From a checkpoint of a small masked spectrogram model: 39062 training examples.
Rows from block 6 of the encoder, named by matrix and row number. Rows with one number belong to one attention dimension. Each number is 128 + 32 x the weight over its row's rms, rounded and kept within 0 to 255. All counts start at 0. Numbers have three digits each. After the name is the row's rms in percent of the matrix's.
# v: attention query, key and value (stacked) (encoder.blocks.6.attn.qkv.weight, 576x192, the v third), inputs 0-95
# proj: attention output (encoder.blocks.6.attn.proj.weight, 192x192, transposed), outputs 0-95
v.101 086:130072157109103077161053133147125098107214099127135087130103131130084132115086129103111123108143148166204083096158135084085137153183142187148152141145101112165117188129044106105163207119162106126134116202125169109147118149131108128090087165083146113088127127117168118132141134086119199116
proj.101 081:140091141058064143113110112124155155146156060167149160175107128159088171118109120173137136134135131101091128186170164164162145128118146098137117138135110147127106064089172160145108114096122095180115113022076107117154161157118155163158147039134141137086154132106119155136134122142137098101
v.102 098:147105187180120153082144111155141156126119147023119139117147177130169167085181129092103105141136106087104119112136117200112128131173104142147125080155093138084086163130113111119126099137111163112139154098123134101172127155111200082119148088170087108135193093108094124147094049124155122154
proj.102 101:141107147094113115235129128111142167049121103193102132161146103119178095111076125125133138120091121143127108130122123104108092129122110138111134180134196069189157123163158051118116141120145049137157155134085166142079174096151082141158115178135100174171073143176138076118105199098122157144
v.103 091:123122180142128152114103185119154133107093179103121094155112100122127187157146088121131100149215166080182093098125114126121169114167129154117130081092129117094152090118165139115101122129123136084161152102206163103127135190147144089175072140152139101185167141159144099095136138132155175116
proj.103 093:100170032135114118113084085128136125120172135170079151147107073093161085141097163108150124103080131133112133122117139111103164188113125097128147133138143110107161113124097153093150126098148158127205130154090159138122194105116113131150174183099114175067084116141104137128146149106084126125
v.104 095:079075168195125186121144101149078184141117116180129106130145091178134173102080105126140138135152106074106114080174095170097110072173081142129146104085112151146146093043176116156130164097110163132144114157114080146141131106104147175082120094159128146121162133124134124101108135171122150128
proj.104 095:165155135102117116038178167119192126078126134120133141136126163083093087136159194116040197126138109172113091136138124134167149215090163107110130146118096093053129147143159155091144116094156085093127083143138088162168139103149135128185161127104159087145111148112078188159147128110146151136
v.105 099:096123066138172113100148153110137146130149189156072075099131031145123121130143174138101100067116149095118102161134120135093086144052132079112158154150170144117102109141127122141168017141137152131127118135107121168119132122176126181154169180129107182106079131098139127090113102073096107179
proj.105 094:144202120148111122076127127120131123144094145111097172124086170055100105093150094136126118142127116138091121104165121129130152068110086182111134137075160081122139161131095098147115153109137155133160143144126088131086139140123173070100149115061136135156160072154155140165075110135166069147
v.106 100:135211151085153154145145125136142090126087093115128162114206154124184174140123104102194111127101126059150089152117163159094119015157149139140060113170116104090156138066173105121136094138140141115122083074118117126146123130110143111152126115229111142116123126134144073081154200167123130073
proj.106 101:190098070125120100086105114153151139166108174150106114133111158160135139116128215106182171082125118156089085075114103063189109138079145104119133120115136131152096099146113089120089109103102154115098116139155099132101099092113129146103188149073162082121105143147094149141145101040136150151
v.107 097:105194116147078060111131177135128156090118054155114134124182072131141087151077117159136083103098119090121126120133073125155117132085132117149102159124192164189126096120108148134092138110139134131112083133097119154094152093029094130123155184116112177152195139164157163103106145188042105094
proj.107 101:096092130176162134075149127133174098145122189096160134071150186085118148145135154133104193137173125162155169126152143098136126125155099151109146134086118104086138116176130141114171094121171079129131190135191133123156115106178150174128112082127138130131105120120097169149035117120205159131
v.108 097:145123164117049147157128120076052079081126098144158084185095132128120161185120153100108092123181139148113110213116097125110147154124057075138212106123083079144151135137073123123119126172092147112115161185147135126100163117131118130126131139112106084170154154153129074101176135116156100148
proj.108 098:123169151156111145135125155165133156207162086119133094152138125128115140085143138116105194156083171103104201097138148214145152128119114149150119131130106131156066115092128119165169128114142100084089134161119116105141101127099184117111078102183125133095094106114151137119117110201095119129
v.109 079:131091150098067084155140118085128119102186113170127154100115226096096115112085102055173156139141169104136130182109126148150108120146113169155191088123150150063125125056158168134109184099151126131109119126124149127117172167149104134104142089086122122118101105152141050139125137182119109093
proj.109 073:139089098123152123060173204181100085156157138110133121093115086188116132178121116164093208147115129198113153103093067109103086142069138157162122173132076183085107119155095153151151138133122121170125070086117117133095056071141180116127170150133180115107128142122118148122182116115137171143
v.110 083:111159156089152119158105180119175121077108129100098166138153186086126128132076093127167179131142119125161150110150185117115121103112133110126125183139110087098154048161136139000107143132141078148173138169099149179173031121202140134170080101165092124172117110118079106116160175091137138100
proj.110 085:218156176158060127132113149118128122178067151174160118143130108162109107172153185183176107109121063085074094119049115118131154125121130116143144140089154141125140177105127131191189117111147199133108117111103069125098140097073094141118120146119078102099103116154131120145118135071123169157
v.111 092:164148095169093157103139114099205106135095145152109163115139160118147094090115106154148107125126133111083117196097158227157151113145116086117049132068099124111170038127180099091140144154116154127159129057108120089142128133210139099147118144106138155090170122139144111145112108188175138094
proj.111 090:123104101106167066166118131148103136174136108112114114130163128200179117149149129096176113151047063129126153065141127076096129091109099145053153105142179091174123152132200130146114114119095168088119062173144058108099125162156069123156112151150074169208141122142157150182153210090135152080
v.112 084:126099141105173161130124140159121120107118137084091056075157129123157169089105123096156077147138116132112119109128121053121146172088159116082128130152109200149115195128101083109152106062107157144141148157129161127107153086088131163177113125167089087167063159094053153170100095150140116125
proj.112 079:114101106113074138067149132108160096052116130151124158110132135092137091101108125167088147105141154124154120158176121138078124106176115120140161133104089111108124103089077128166155130078112150203068110166117202138113127157144103081139136166125131137179108132147133155110111108092168143153
v.113 108:133059148125136145144079125141129129116142116119159107152099187177095171115135103096111108130156177138090150159147116093134081204154103094138255091146082110104147137062090080067117127117094155121093155184168127156106127184133142124048172145082121068142094119147087092155104108130100141140
proj.113 106:112159160136121119130100116123136132113172104135108158125072100116136109144083136192118187123100146121090120115101130170120164067091183140169092156133138146151087099171123109189166156077157102129140152036119144098128132052100152092169083127180104140139141150099187134057096119131137089141
v.114 083:129107117144061170096032132107095135196138153101162155091092126155139152124129117144098143116096119077152126158151162082150114114121101099170134175076117099126141028156183175069146110135085129102131172170097144143216103133142108055120115183112144126097160092125090134199135131162128178081
proj.114 087:131163089104115091167138120110171123086097125159145054163154154168112162111134159133157116065150116081164199112111125192175141144093143173065124110198149149110139181129121164097127130075112144113081019107154149098103163120166109102157112145137112168143165154125156171163132118111112106111
v.115 097:091057082131177153068164089135128092127114110151118109087223110076132127094127091148138126126141092067089142085132131123126155093184189121125108117093095100103125141106130096155169158050136182132114145112128118182101138100052116181108133107111112155121087159077128130097122116091153097097
proj.115 100:167115105066132110211122168080158167124079091146151142139085154157104113185141133112086116110126151181115111131154109105140121152148103118106149138120109161171093113125094129084107126125153052130165141119187191073186133097119184072155141075126120102179160144087110167134150077107104151135
v.116 091:153116075148128120154084145086055099114162138138158135155031122067121125168112165162158149132162142142118116111137126082147123180143120100129144161169101146143116108145100127102127136161141090114146083144153101093132146098149150139114176141068127135111153189163100174180144139122060137121
proj.116 090:137094138123097125151088147112112156158138050085168124182167117136117124121160145161156061119100157070138105142115146148149166083182165109142091154110121082104149134072107140181149184107129108130087153084082116110152099156130072128160079158220109150074167102077146096128129099139161101117
v.117 082:111155082083150158079108072125158133134130139091131072054158120101144114092087126119181150116176117143144158105165155157109129112101160215137090144146189164109160098206148125081127090093126172132117096126122140124115094094132081200208111151135135144080072146120064103143117128139103115079
proj.117 078:157120147130120094096143185143104112116064160151126143101116155144057134138144125139143148062123138130148162157119148073121167177118118101153148115124123162138104180102079133087121125106119096170102157118122130132077081117147096074109148128083132051140093135119113150114080120110149143120
v.118 122:121145122107079097169126061137140176133176140143134176137156176087060148129093109105115111148135142090156160145130119130136127124093129159139071107128190158145076120150147192119075143110112143111119172071112188142167127127128134105119100120166127136116170102094138110154162119141144143144
proj.118 117:136077125134133155126174124127095101126102134156101152095119088143177148121077110117161100145154117153156188141106116153121095148101114165125146113100138139126119141111142132134134072125132154122178042132086119157123088185129111120121180096141169153143077145128119106162093139127076145132
v.119 098:109105076103150116148100080125124116133145117090094115118093130073058154156145121136117149150140169135128172121115109124142163099126153115163140147139068130143108192114142163117139111081138147123158168112137136108120091074110119139112166147054062146119103138135181126172191103060125162123
proj.119 099:134116197150115113106105117110103145140138127165158114170113091158094130067132126096124095175080141111173112114112169165095102180122097148158175177043139149130121098052145142128096160128155113159162140098145102108114098197085153087087135095118118114162162098065138117140164071129088126156
v.120 106:135202131117141137102104135169102110134114143114072156086111131150121117163168153128072089056110164173105148148153101104141082071095138053127095162146118152162126163142117119157160084170146164119119125085074123176179055075112167073139149132127131163155128075105114142090126087138095081172
proj.120 110:164126098168160131068151113150144139150142145126157140149161138066155191075168151127155184198157043067144114124151155144088150158092116177122187141093112101086135119144159139152083182087120130136146130142169120087087105137147144165139112158121134085147163117138118182129097076128153134117
v.121 090:136081085124103150147111078089119088079148121110153217123162162098112129122080113123145116154157103100144112149142146181154126110160092150110123082136169170119125078107133141102100169134146136147090172061183114214135150124102095095154132098191128120066160176145157164169115138104120127104
proj.121 095:103079101115082147184134161092121158169136109159121089097124123130180120141118141142170110072086135147132143105059102099150188120091156133125096119144151159214150136158116067079090100097128108098158120136067135026155127134155052112158130123145116157116109154083131025139134147095153194135
v.122 083:106191128093069112099160098154124169135144125109108103094187127104114096054100109115116134164086133175181119123080142109122067095171143171111084135104112128086094135127171182155087123116094138158114183145109149131132128160174078183152143141151165163122140114105156128069136132200175140129
proj.122 083:134133115119157157110177102145114074102161183180145168107086127166151168176130114115159149127159106113097178124180094128152149189097110149160175107140174112087145149101136124110117135132127068130101070131157112135097098206133145034116133197111158112120104105123112145213086175072094134127
v.123 087:117213117118170128101151128115143146132104152139078105112150139090162097125152080132045103113062124175183150093125099104136098074122130113109111168122148067137138151072170196137102118143136132148129118126113121104191143117214182089116113158175152132173073134109125180056141147110142110100
proj.123 084:162103128117180126118146161145144095143088186132112171084156184108091165171178150119124154102152131139062167149151090137144198115104086158125149165118088152078181120171115151130089154110125120121121084167124073161100110101057158159127189114083111125111182115148149105189172148120103130147
v.124 107:116087114105129137103091061188094155138172121172131133035093086100074105119059122162110151127149090154152130125150095120151130211175208123163149129151115175127126132135110190090115102114114157160078142132084124082115123119092084188146125140146138103085117170119115168174114113137072161080
proj.124 103:113074131085069134085153125078139149099132093113164165119158149147131181118148092075133140127135157107109226166148148146087151117113110174135141088092128161084131126067128110091155177093108102144124087074154126148159101177166119085148103076147152111139158142104105126098092097166175127123
v.125 104:107194192076119095186132157156051127119123143156146109110076183123094112115197172135124158126139153146090125107109084093149158141068122117112101151128109177172136127112110123118136109140089081135149168171116141099151109082159151130140202133146147124148108162130114097108099161123132143142
proj.125 110:124131067132194104101139185187149133152069082052151108175165097142180153182114144124139074177151098127132107149103124173125093137175173170154149143099101144098089091112177086185190151144127116113167063125142140187124111151126117126077101142160140113094152086078164181133135123124104086144
v.126 096:092180122106107051152177151116117138120187155089117160113072119081124142168149177083123101063114135100184115152106133115104125140104098141147102145166143107203147135198129149137130068162124099120098126121114191077195145098109118105119129148171206153092140088114082123095155114146099121134
proj.126 089:124128155141127110134132109147153079139102143129113109121156139185129176076129105164166136151156102113126176132133143173100146140189134167122137170099128038070094146113070165092150133152096097130163096114143155166079092112183164178159091116106090145141127158187131079159089155109113108118
v.127 116:119089099050104116129107150126165091072190102135165089191075165144085064138147164171087138132154170183119114134162125075163120189092137129182202153113101132096130137152099122091142115128135162143142135205169127114107108177121114129109162212057118085089108180122113128163113129061103143173
proj.127 122:103146152139157130159087157122075175157134118088140075063133090113099120119103135173174069149123104090100137126125179199114161050180194111165109137146144126182098122110115116175102139148125116151084117064082114100121141158129114083086128109140086151060186103083174150089183115160132091121
v.128 095:104136148159135106128109127105091098111154140075166153106098183177123112137109112143124129199146151127119092083176144185077092211236157106090103143149154139121131144176162171111133112117147138144138166134155129121111063106164048143128124119128144130152151080140164112187103110143115137137
proj.128 086:099147169121169120099186109108131176148105109168158177129109099083132145152122089150090162174084107165178105171097144119145143103091111124142176105122107134113173100213148153071166080154089104150124073157115113088161113100133166196202127146179125158147118121153090128130089168164110149101
v.129 112:159136153133076099156135117110101101134065094178183108107141167135186155159081119091146143154184152153165176170112091155134103194168092118200150100163118126072066142133118132137123123161075144128080172106182104046140116119140083150165168120135124148196104149134166094141074159085133139118
proj.129 101:109133159175160112131126106146150133153030184105132184138125099122103192171160108141117114111137146133082105106104095135175155108096169087142108145149131138161182151157052107076118090092066113105114122110132177106116163181168109090099145196127162152154149128153105133135146105130114135124
v.130 094:118146143104090121166075094141100158171132068125170198112107144174147135111098076129177128161115144100153129124164122096107105096166105119158039142128101154125072111145146136114150147010105122127086138153099110131124143064152155130145168079112148174158057155114129141101096121117143085102
proj.130 090:146116087144162110143143145144182124104111169190156062138107127085174127099149170144111109140168065160130100115072148184153123152078142165134146186155175107142133167172150124099117095137108073141181130057141157100143140188139100133116174113142155080158167167168119094184099127137194138143
v.131 124:167139139169144094075078110119168130101077154131167120151078110154131174137149145129132130140118112169132098145148075125133122141130103112133167098130138131058117208176131153088174127086153184104082162109194202059147120115151133178144135139117121122141108079152118081117132146097155142176
proj.131 116:141141146123128143127167081113085116098133139121118118104131099143127160173094124223071173110137122117091119118179058149186133118141113108157067160155161138195137140128079123129126126148103088161104078105109168125147168077197150166142126185136118232152108178182114129107113120131084138112
v.132 097:133157161103140150118100182158098117040120139103079097153162096089126141104120150068197137100112097153070168168114138112111179117145150148102101079158132195089134109127165164169118111094056113131143137155125149171135204161093161160138074122129114111111158133107095125191116136115153104164
proj.132 093:063114140136109117144133086111113145133120128086116145120100140119124129113119099171073109098090160099123154134149119178119099125063133091191161195120099143181081105045103076142152159145198206149159143099114043127108112111115173055108164139114115114100139158121170137068174094148118127159
v.133 098:139144064099145102085190150127100070122165154095161104166134148152135152130076134101107171141144151130106104159125123107104161135134098157115156207061103097145126136131126131106130093171149133101086156213152113138174199115102119134100129130098150161132120082120097077109129111146099108103
proj.133 094:133183160133143168208077051113157144138149115168066134092136147143182107133153110089085108102100115106175171063107146119157081163153116098106077092144178121100132103142116137150112166126184129118111136093087106168093079139166150114099100111160056152133122149123116111096107150106141137149
v.134 112:169131126124118126137080109175130136133119084103120057140143175165131128113168090097146148131133090117116146124142125153122141193102113111164118093130149148098112139130178127134147100153112091129138168149164078089135177157118117130148094179146141078091126109135090062156095096101116171157
proj.134 104:115137140111097146108138117139077107149152124112140192066095081113125130138148133184112114154098114088150143106117145148168159108128172098166123131161124097080132100186057120171115141119136173146104099090075194145109045106147091056116130173085136133150129141162195151089099171164087084086
v.135 118:148137099034085133190153113106165159102153090165116072158168104120125128117081100092148141111131140183124095132087099102130129070080136132066113133084154138102177130097168106149117141108132093100189073098125119166135188154116109124147118123189045119088149159153174143078151131165132167142
proj.135 121:102096135155044131089057122154086139089130124138125152119098082119103128086163203134129153114085157110113121102146130078111168123151143110113079158068129201203130079062135109153118105087160178183127099164084126144070063151080137123090102151111170130110090146082115141138181138130117138156
v.136 102:101173137142163144129162118116157099135115170096132111177130140089061164127127075149178142127138156086133088090123097195145186110117089110168135040147093149068139122204131149134155144081111105103133143160149142097127193093154118097104092091133153161102108097125129087145172148056134094125
proj.136 090:122123147091157131110123071154130121157124150107145128154097058109143136175128171167088145129102117143123155165144157157153101146149159115179091174154145104120127139145136121093087060149100102133091142083167134189167118061090180117100169126134118104116128131172136146080171150159089111108
v.137 096:128133083131108164127146139138113147049094107143135141079173196100157144092142046137197135141183145105086178118100122157101077183168099107146139076106135190119047091098158151089113120074097154144100135140070088135126143155148174117141124167137162109205139116158116097118137183102132154053
proj.137 098:135077075105161097149124131141136123178133104085145129146095109161098099200085134116101134104123069128169177134106098138198171111064124102155135174146122090070160134200087088173128102113135133140153108120150163139130132124115118144087167116093107090060162162131164168136118127097128122133
v.138 111:128103146161146079127141127115101110075108153131176146124120127131146136131124110090126107132165135133151130113140119169090152138242142132130103125189176136114168096148111156171112190153109119143125065132149177132101122091074118107152157094105137131176092147149164139143096114120099097149
proj.138 104:070077131145119134132166103095148142144099167143146159141111128140064156160128087164116159158162174172088063162142146114147080096118128201174140161159114152126091177118117116070145087096125133063113108119132143083106215167167103104114126098116115053101136097122110128201138112198158120135
v.139 099:186142109097175177186153075158130158122128152086129068138179140167160104134157102187170125140155118136097112147148115122063129096097124077116117101139165063152124101138153112154104147089181110124136116136125118091108160089151126143151097113197141149064068204124113138115098191154139085091
proj.139 092:083149080159162112090129182136143167118164112168149126134074120000088131147152200097094098141102120102129124116101161130157098091124166166164136121137062165080097083154135162143131098118110076160110185136084107188168109137098130044089119174113186105123170112134110153120124093137103145140
v.140 091:115137100140172094150171098105119148096086161082086087153127131172215090167173147189060090078058169171088143139106105199126152135091151131176129100134178085108133121141168119129168081164153110128144179108091124058138100125169092142082086132122174176112077114117104105121154080149146145181
proj.140 089:171197181207104151148140182108080088136202134173117115138105161089105175118145129111122162177168110126128147135195150140160141078098154122116133125131110126092146140128154093183138133108162156121155123162122161159148119115108141134138151136138107108141199161093174122118108125175110123080
v.141 104:141075114145103126075112126185114115111135206166197195111097166108124106143093119123115078114148145081162081101168138125165137183177079143099134099148119151130137116150090188144087162179084105149144114097138151144111147166093128065075125141132156140211144078145135085141118103085088137073
proj.141 092:104088117082161140085188113091167109136114082111127164117155147147130107104124102129173163133170122138128170145043118176135060126159099139147088104162115096136062163124193096120111125119140109143107083145158094108160153119154125154181172055100156150095117151131105164165093149108157148091
v.142 103:085094116069092125125068131106111122115169112107109141140118133121050173077069116130144106125104150178102181106097190122106124171133188106170133167162164193119162076091152142083114172086148116089164166169072144166113116092087168162123100104100107063079149139118103224101098134159151118116
proj.142 101:163089113126073141198168116115084122132158104137142090104129103169196064106117111102165143152094182140152165172114158080093194087126116201117128086150168146125112110101197129162128129106122136152125055088140097131098110159130128139175098077185075100103094152115145099098157115140104157145
v.143 118:048119120108156183172095177151122127144108145160122064131084101152100090082197148153109137154147097153126169110147094085099127134101121122104106113135114144135145153118118109125159111132108075060101138168152094099132164173148093190149122163139104109079140135097132146130120061091128149124
proj.143 115:176183171076098124105110122142168136081167094162082117150141158078200120060107159138165172125084144070086107133123119145130153092062126148145186140141155135090096080109105152213175114127132143171141109108083140155093166162120143088121101126137094168160106144101127109094115176151134052155
v.144 095:105106103091094091107140162082108197170119109148088130133148086136182157170054103139150136129090140107124136126115179142150109091076147145101127124118162152151151083162126073134118126156139066155187127157144094191085113127191102139110161123172117082078125151116139155046141142174123124064
proj.144 096:122086128098081158197143155087153084065138122147178149140142146111129077092218156096132081095117168142142124120118148119098187141173119118107142119092103144106128149118147164121085154125157149151161103150150092164086072094021149106118120088090116082130119131129125134177180098115121147082
v.145 096:185084123081100184128090120074160128129115105101081121162107073119120081136085117116153130123116116154145141127154127103080135159138170123125123167131171169151120110137152091145138139125123108155128077121130088187124182129098152131129127083170082115137179089080115187156095098165120102096
proj.145 099:081101094147096124201084140123076114128148101109160083072118118099138109061212145132083170136093134140099111141111193145073172063051101150168144120139089112194114126099085155122127199095173140116120191170120105107123112176104128095148095132152112133094078148122120140088153110148174156171
v.146 112:116129127106098094152112162091154085132106121121147080171169103131141134127169096106166097078176109127088195120081158132087166190130126126155129164153143162102130056099203143165153145113130092108153090176086161125175142076101142119164116123089171141121148147139135166146084107100161112152
proj.146 106:142102102152128113084174115142059145107118154122124118129097128204104126125116078112146132150065146118121116147110141135076054063159131159191109137151134132115070178112090130117134084078085145131109210081146126157072131150188102094105112151129118071133093062168148145105161165175094093160
v.147 124:094138165159147134106064177078096108138087092143161103131111076119154160074160145083170112159134121134117145146149121091075131114210119122168154081201114209091100107085107108093126153144095158102098097105134144103162102121089158117165161065122084124158133141177136146194133119120160157110
proj.147 119:138080130124095131104176112097129102080084134080147142095104098161090111128123081163059128142171137106113112154109112157118172084087110115174163195154142150133134191104092146101156150109115051138107193129185115107116191125186125100146059150123175091142116121104116173091109066144148111178
v.148 094:196145101109182115140135140152194114158079151142122153174141138126173140145141086157149135120206119139135109121061078171128124171062118110126094099091119094120125145235171184167131091132116115115095135146098161104084202140131079157134123179100144142121096093096093094111119100104133133137
proj.148 087:081168155138173156127096092171155146140138196114075132089130097091089147155097142121163126063146129104129153123153150172193156099106165100114108162162146154130163166145061101148052079132094098114153131122146169134124120124082142103113162147125089110093132130186169087168111170101113109088
v.149 130:125068114099117161134105157118099141103137048190074098153122106120134127111124113091167116124131126193107118108116103098062121124183162138068165128136148184138138050113173118172126173131169089110153155111102113172135135154078155159130105115153093134063159117160153129150131099133111099154
proj.149 122:161074153086060140112142109153096130103207116100123117124094134184137044083137141091129161122023172082123150161118184091103125119110138136167160122124103153130095136083107117204140125104091174181130113122129140143095115193105089068134095154136080088098077147073086136124145136093131156144
v.150 104:153164161154107111126125153140085123111146119127107063121127135163197126151097182116152118111169121173118098192103100084157101209111132097132110132142108107107093156111136097154069130158117072188166189088177157093154123148066115195118126114134134148080084114168091046149100113140084132150
proj.150 105:109127110136128107141133069112153125111153137165147192122142139147112158135121103060128116145109108101173193108166145097094112078221112132131100087107117198133114082103087102106120154165137135147112072078115134170109136116167096083166138211101137148162151158139143139116124141082117186084
v.151 127:120069148157127081053123126100100136090120129143144182108117147118085137112111087109139089129108172120199173106146137118119107159200122162111132108163119180084121107095101181162117148136088147137124188111114127164123129103095123110121083127104202085162145095118148143181071133070087104097
proj.151 117:108077125120175126175180095110104131163109206089160117134073166166121090162144086182107171178124150169100091171101110170080127126085133159165100120166126150139082178168160094065156101116107129108143088131197134060092137147124118144161174098122088100112160098115114139131169114164155129155
v.152 102:165137127140199155108179141113182115180071136103046089131143079129173102098168169143114171109070091120061162178133130119129150164036133127183165122094123137096087112108138089101192099143158143090087171154098144125129129127184131144131124131170147099161101099112081076158146128118172120158
proj.152 097:035230158146162126119093120095045138096180165123142122123132160083074146162143081088086161138153115140134173112172103181176110078132101125144131176108116066148128161167082123197151190143176142141132151100125105152119142148134170136108118124094116193156157134149158154105135096133114087156
v.153 103:132142149145129144136076135135149101152127124124087140120088121061104109119154166164133101153181134175151156085160148149094135143151150133107140127196161164094182105118121144134052143126086102121150029065128137155053090141139128130138117145123149096103145151150168178220084134100099127082
proj.153 099:153053110114124132094177156149102128115094140127162156150094112092115098206134094134103117152094092152081065172116149147060137149122166153117156097124020160113120139113095147098104159113104137110139149196143174081163157103104143079159116119099144110125138098094120141114173096122151111125
v.154 104:081115122131147165124120147066122056156140150171163138191107119117114160178151168161120153080143142156051131110126151111128148102098074174113127138058117174122093075134143152130199146128098109110107155143101110169195168074107159125099106137134139103145161126120125226123113091114182112131
proj.154 113:116160140125141133179172098155125176162125132141091086095100148167109081067141052073132161178092159130123192151099134113102105056095104140144149160149142129158056135114165115135157090122188073091146186119146086180051175197113135096187110115162088099140099113144112136096148091125132112166
v.155 082:099076152083123160160137163138154094132112089132166046088186141152113144102124119123151143162123122135106135139121184100133166158166174060157125113104118165128143064063175173096124151138117153107141138154099133123168104157111099100145138100147131141116130109113094171126148101137127169129
proj.155 077:172133117146085101092142116154133163129139117064104129121134120137190122089142104106087170146134201136088170148116104106114131091068121148127211098065188112113124113058199068208122114122084122139042127131138121125120114129146131107120088137161105141155151145146125123099133120178097115099
v.156 112:156149226143157081154113110172164175144105128059076190171102179085089128143170087116176112108134152126132125115112083156184166146092118081138153126122092134084099204132124130136123123102103155166122104129194136057125181138184165131111118167125118121128122140092119038106138137083158140179
proj.156 104:134169144092178162139148142170108047137128144119121124073130050123118179148103179189129118164155099178118126129165113156134117138141107146170062151150127136116123141113092094126113096133150139101105143136101138148147138094083172094105180151101138148176145139167180156157148111146088140089
v.157 115:084119181097124110121111101167058117137152124101134134100119138154057133114152174134095135100121151123153111109102197097106148093115132155099116073136145161149161126172107028060098153117106108138175079116125123125078101141125165161100107092107072067152173129173182200084180102189177149090
proj.157 100:136067128153066155151105184108119120146121118118146104142149098114176134169101089117119127141105164139126129157179078087149151166076158126085150130123083128164091079053123213144160164120147161144107131129153061109166109113124124118183071057182154130136115171088093160119132138141127123141
v.158 092:174125143131167106091171080147144082103147166128160082084096191161106160141185134132102112062148149130175076138117106164160089175070181141093156110101108098107148149135091106157161124087151105132114123145118119076139126154177135104142091194106130176045151134079146102123151136151193116161
proj.158 096:092133049142114151184105133148076147145179102117123127197173068052118163169062131128101114125143117143083148137165090063124152040136085041128100123152168105102119113122126160145161114211139146079112106135118076156131128143132166155087112140155152108107145128143106116105143157103106141122
v.159 118:173117111168114138089129116068124112098105164087079183097116147146142156161103120142094073079089143134099138185146062156146107121104130145143190097109185107064143174168162052117166157141106149127155135143175151151128107099135138154153126112190086074135142119117162085068214123142088182108
proj.159 121:072134183137076184147095139106110073146157090151131055159133126153098128089170188123117211191149115132124127078182151123134227126075097178113107156107101147181160123107117182113135160130202159188128132140136129083092133080104102155134122086092107158132118190143148132185125148149159110114
v.160 092:091067114116095135141096089115080116108190112116204163094126120120105085159072110116122078183152118123176148141086121147114093128169124212135119146104155108164159136163095114154141126125165153108088151095167119150128160175138102156125146171118111104078172110075103092086107169170101107189
proj.160 089:130052156132150109130119144136109131106169093135088089097136090178193080097159157165157114099073136137130078149142130108130183125085160058116115114160173124112087174153175153135159147152100098199153105138077098105097096115138157130105173140171078172126083124096131104128171149110107189123
v.161 096:045199115155132090120171101130129103188147111118197163130132122175118123157092129100091146124147101101180082094111125155122147117129158199131069145084133047127109139110105143109107116178170128095098139056128171176107111083108142108104162084109100149138146086134118154104154100191132125173
proj.161 095:163117115201139109089073145139109162087062188111112172086082128139122126130166177142177140135166109130161091142141110116127101132148128097092108111092155181145189116159129190134119169098137133123113077135164105111152072117166129186103108113165180136151110108147154091174111133122163120129
v.162 106:162147094087180148150210096119143157136160083105116084139177143092079134121109163139094094135080119075106103149107132117081104102070122113137107159090120107170147072107138100144127126089152111108139145138086086135089136143109136031136125133124157117116179190082141149139129238115134145151
proj.162 100:072137105148167126140048145156071145143169143147159122145123063104122155116143164129129092101126115091152135129102158126153130153160167061117123120171120113103140104164166176153100107151113202120123148128111052163154093132066139133073137127125128118062123048168140182150136167164084111176
v.163 110:083108113145116095070136103102029079079169118121167113120185095131144124039097085084140147086117093148191105108179197132155177098119169133151120090139120112129180176154078094129130155143173157144113113124100180123161071083125148139147123086104140139182164158163161171121130109116069131067
proj.163 120:182110048133098114150164142060155125183139140140151125163105128209145134204125094124095143137195176134124100122110110094098053171175122141100159115141161160119137093138169155054107107088076133105060152068168132076113082102137122125144087109126136053166117125127092093153077081130139094146
v.164 095:096105152166144156139080123103106201112109158099133156129151132122061133085109183142128173101111112186091153141135101048148189122119117110106164138072114161131096171073125139082136176105082174140124169077166148160101149152090167079124131140151104144139111206123112137119144150068161114138
proj.164 094:119106118057129130173146127132130098112155076154080127112103084190164130067086076153133100098124101088135169104077083160115117161065116129135138142200147147152125076119132128161169162164148106126129150105094083155177158137138092092144074176097127122121101160108164119110158045127109128127
v.165 104:139120122130122134111131096165104161120090099178163151108150152203097141074133152125183114129116130103195164100095128124184168126203110108097117109133129136100142069125085139102154103068196159090181103105123117126067182149106150085101106076075109187110081174180156181075095121111175093132
proj.165 093:176100126145104021117121128120140108113133141121162164186097129101149145162076113133130146106134137149175065136085092117110118154159137185134076139136139110169091160141128145144070125107067100096090128053152104138166108113156135145130173109149161065100115116168077105161123197133097126109
v.166 096:142143143080128103116149121124083122110151116086113176110161101170139047144056151061215088127151132194176086121081111145156127140147180152169152124154102111116112183169128124094119131134222123101138129143129143156108095104167100165123137075121112121090180089112100123117149128142159128206
proj.166 088:148121082163116113115112111139095122121156170102135169057135109113149159117097091133064187109089161133126122152177139112095128145099163064068084118119178176110186107094108154113124129129091188191140086107158096130106128135109142153129115150135161122168104112158125097170102111122105180112
v.167 119:139066143141177167103127087173128166126155128138153157078113117135106090140105152181117108157091112112195085071178166156098116091169144141098132130155144118150190127097140147112096136110113148152109073120165077143086082139134108124089129127102202144143185150114185169132127076118117106157
proj.167 120:145141108145123109187094165088128126145124110135146127149111109128142121119173090109108130142130129182104087183152163131110074218094146100132167092164084069174047101133076149075154103146102179079101176123104156096167147108148117122160144121141108090158115145135080151141095175128135140088
v.168 100:081151095111140133099175143091143151142097138138114090118141086136183117171140132124116133129171093120108179093130212157107154153154123090147112141160123136079153092024120109155101134107125083141170099100130119125117120098121141190117105124145125049171141123107097126151100143106115133126
proj.168 092:142112111177095132133109154132132115103088135123170202178104173094040124121139111098141140150111158159096166177120131134105117063151142187173188093115109159121132181145122118140130075130113145151152147157133161125152151153137106110112133078099129125108157058167174157133110073138142116138